From a checkpoint of a small segmentation model.
Training: soap at rate 0.0035, 6000 steps, batches of 384, held-out accuracy 100%.
Data: 195000 training examples, 11.8 epochs.
Rows from block 10 of the encoder of a small segmentation model, named by matrix and row number. Rows with one number belong to one neuron. Each number is 500 + 25 x the weight over its row's rms, rounded and kept within 0 to 999. All counts start at 0. Numbers have three digits each. After the name is the row's rms in percent of the matrix's.
After each neuron's rows are labels from the 100 images, of 14848, where the neuron reaches its largest size: "lies over" is the class under the peak. Only what is clearly more common there than usual is listed. The data: analogue clock faces. In brackets: how many of the 100.
# gate: MLP gate (encoder.blocks.10.mlp.gate.weight, 512x192), inputs 96-191
# fc1: MLP up (encoder.blocks.10.mlp.fc1.weight, 512x192), inputs 96-191
# fc2: MLP down (encoder.blocks.10.mlp.fc2.weight, 192x512, transposed), outputs 96-191

gate.16 095:507526517490517492477551450490496542504510492501498495534498509545499493540473501477500540505444450488459487486552523516467515503511484503509514488503509517510465508506492553479501512516488482532498526524514502510512505501491521542514473535470525500518490508503524542494523442468527482451
fc1.16 094:512477522470491519529496445493495507523498446526520510515508532526488476475456495469483506533517510489490479480509539506486505526498469507490558526510489476494524478505505478513505511539495518489517518548522529479507495493509512538476459529512493465525503491521541529530537477446506492506
fc2.16 095:446536491499472508506524550519524486476488502517490450493491507530493499508484489531493519479509462518503470526478495562482507498538472509526517514508502501526478539526542513464515513534485524489466493480521466466537500504546516495526498523484468521493465482462487509484517492464466484487
lies over: case (25)

gate.28 122:564504518500537518497469504502502554493510507484492509501466493467496505478485493500480469503497530481532513520517517501498501528477484511521556461506462479515505488472528494476508490482470466488529535534517517477544466559536505493523532512482493482486518471531538507535560500503523484555
fc1.28 117:460517459547507562502543525446491441508523472526506465496545478532477506508462491476525503483503514509480475508492468491509480503448488521466525493528499472516529478497521508482515530538498517509489483454522505505495561478434527477496504487548507496529501509520485490491455498501511491466
fc2.28 134:498536527486475531521458531461528499481498468480471503562509523526488504488535498483496493518495520505493512558514535510561490520496483499496503562475510510519462534494481521493548554484541498532476504532514518535488486489468482435557463533498526526503473524487516481499453511491511504486
lies over: face (100)

gate.143 093:503530553461524465544483487483479509466526495517489480524458543505480539488451500525502498462467467493442547438501468512527526495526543507501471514493553467515457480520477502519511507542481501501468533476501466508521472486507506502523449472509506497526499497510499512540525509517491492515
fc1.143 097:524497503476498455531493499465482530492502485518473449520511528553501543511519458496506542540522470483472503473502466522528550508504527508510471530491453483514489502453482513504488514523478500485480518488508488505515507467518528445500494491491497494508484537541503506497516500514493541503
fc2.143 097:494445498493518534521514487515478475525496461480505503488510499506541534496473537542472505478492470477500511530518511533517505523501488489515528526533463489517501508505493516454472525493489510454470475510450511488525519548454505489512516538492495513491435482472562493423489476522487523484
lies over: face (100)

gate.57 094:514529537515490456526529499534500525485513488501513538454496487482531503545487514522486547510451537501510522506479507537505491523500532534534560518460464474539544529525510496516524531492470435496517499502520526465503514552496484487501561533547536526485504498483500469514512495506490485526
fc1.57 097:472514469527513475517498500495487441497503520549515512513473526541525512513470473516452499493473524464497518499485522514525512523545503454494533507506506531463531492532550488470505519480490461476518520546483486464481513507450500466499545478466471529508522535500528506500519518459514522520
fc2.57 099:482482505517556518494510498470522488504539448511488486520501493491510517494504491476489472553511504506495529549442505510463454483505471516493563481524498522535493500514497475487493498469450560520566502507474483508505490538517546491499456558515529492502468448514526483503496465465532531488
lies over: case (32)

gate.425 087:504497456494513493519480523484512481495514499519539472497542509525472491549470497499500523540477475517523491498511522511494481530477505464541495470499456509519512500531566523546520525483463491516540507490500513479504505527495479506464496510505498490493525498522524531496494548560488489510
fc1.425 085:486483546502509520469517525554487497525492527469491521520457504481524500455530529492505466472518506492472501523475505513508505497498513542483495507485532484480491489515453503468513441485523503462472464492504486521519522470506507522516486524501478528474477496477487484465478500423503523490
fc2.425 107:562476487490534527534496533553471507503512485517488506514507447488525532526503476497455504477509470501477527511507486473490518504492485471501461533512520496515463506436519511504475479463506508524463520470505475529502480475495463511518490505537511503492483453496484506475507523507495522500
lies over: case (52)

gate.454 102:504522531484535525496517495521496511462473523527503498476519462485534516491454521477498477497499539512482525502492512507484495493474504502529535518481478529509536477523532447496577482497503473511546502517485470452507500470480459514514550542517527482458510513521510547496497502514547474518
fc1.454 098:509521502479528496539549478516522479495490512511506489477511474470504543526497504491516474470468477511511473503460461510505534495509504514504500503491453519508533471509537467494551499526473501491497534450477497445509478486472456468555479512499499498505497491485510546493515512560500461540
fc2.454 109:511498481475462494471469514503503529511505525508539505511488548504511483445526519478479503513470489493512506500565512499499494495508516545497481488493516476515439467484504499518509472508514518476511523465502468464509490510538523480515485486522491556472489497548469485546468490512499468499
lies over: face (100)

gate.160 095:475537511493511522495509488503535493521486514477487501491476493445481508473524535460509485494513514501523456496537481473447525533517520519492509485518556504546533477545541496528509472500520513478503506492502448486506485522532478516492487470454491526496519533498528485489523463482489504523
fc1.160 093:507487523505513490540496492476486477499523477475542454470463440475529535540495538497478470484480511469501475475520518542509524494531504511473523446532532486543485490558513498542491460511515487504456507471466505491498517530521474476502456482436520525466556507520512485504508511483512499522
fc2.160 099:523475487472491504459472475480525541482492504547520515526554496495525503544493503561486493492485498521529535487502471494510510457533487514513487499472499537497512474507485489523490523558462517475470501471507524509484494495464496498575523497482492485512493517499446529541455482502499508493
lies over: face (84)

gate.216 062:486488507480514510468523462482492488452546497520501494490460512516505531522490490509511512513477512514496538514487541493505474554471497534479517486536529446482576461472496502443553470532504504478486446509498480481482492498497493500503460500462479554538494490488522493447521510506456495533
fc1.216 061:504503491496504499534472519526487518528460444489523540479527472529538500526500511460454468512529482506511505497502515485510548499503490499571486450488551479495492507525464513504471458488485488481493510498573527489493491511516510530453476482474476490504503486542500493527488531541475509495
fc2.216 060:498491520535501493513477473520524515485493499490493488487482536521549487480472483463511477434530475502478506518511526542489504501498545469490477491515496483507464493494516496512487522479504539550482501426507494514464546517477509486513474495553480522501465491475517510519545538492528496497
lies over: case (39)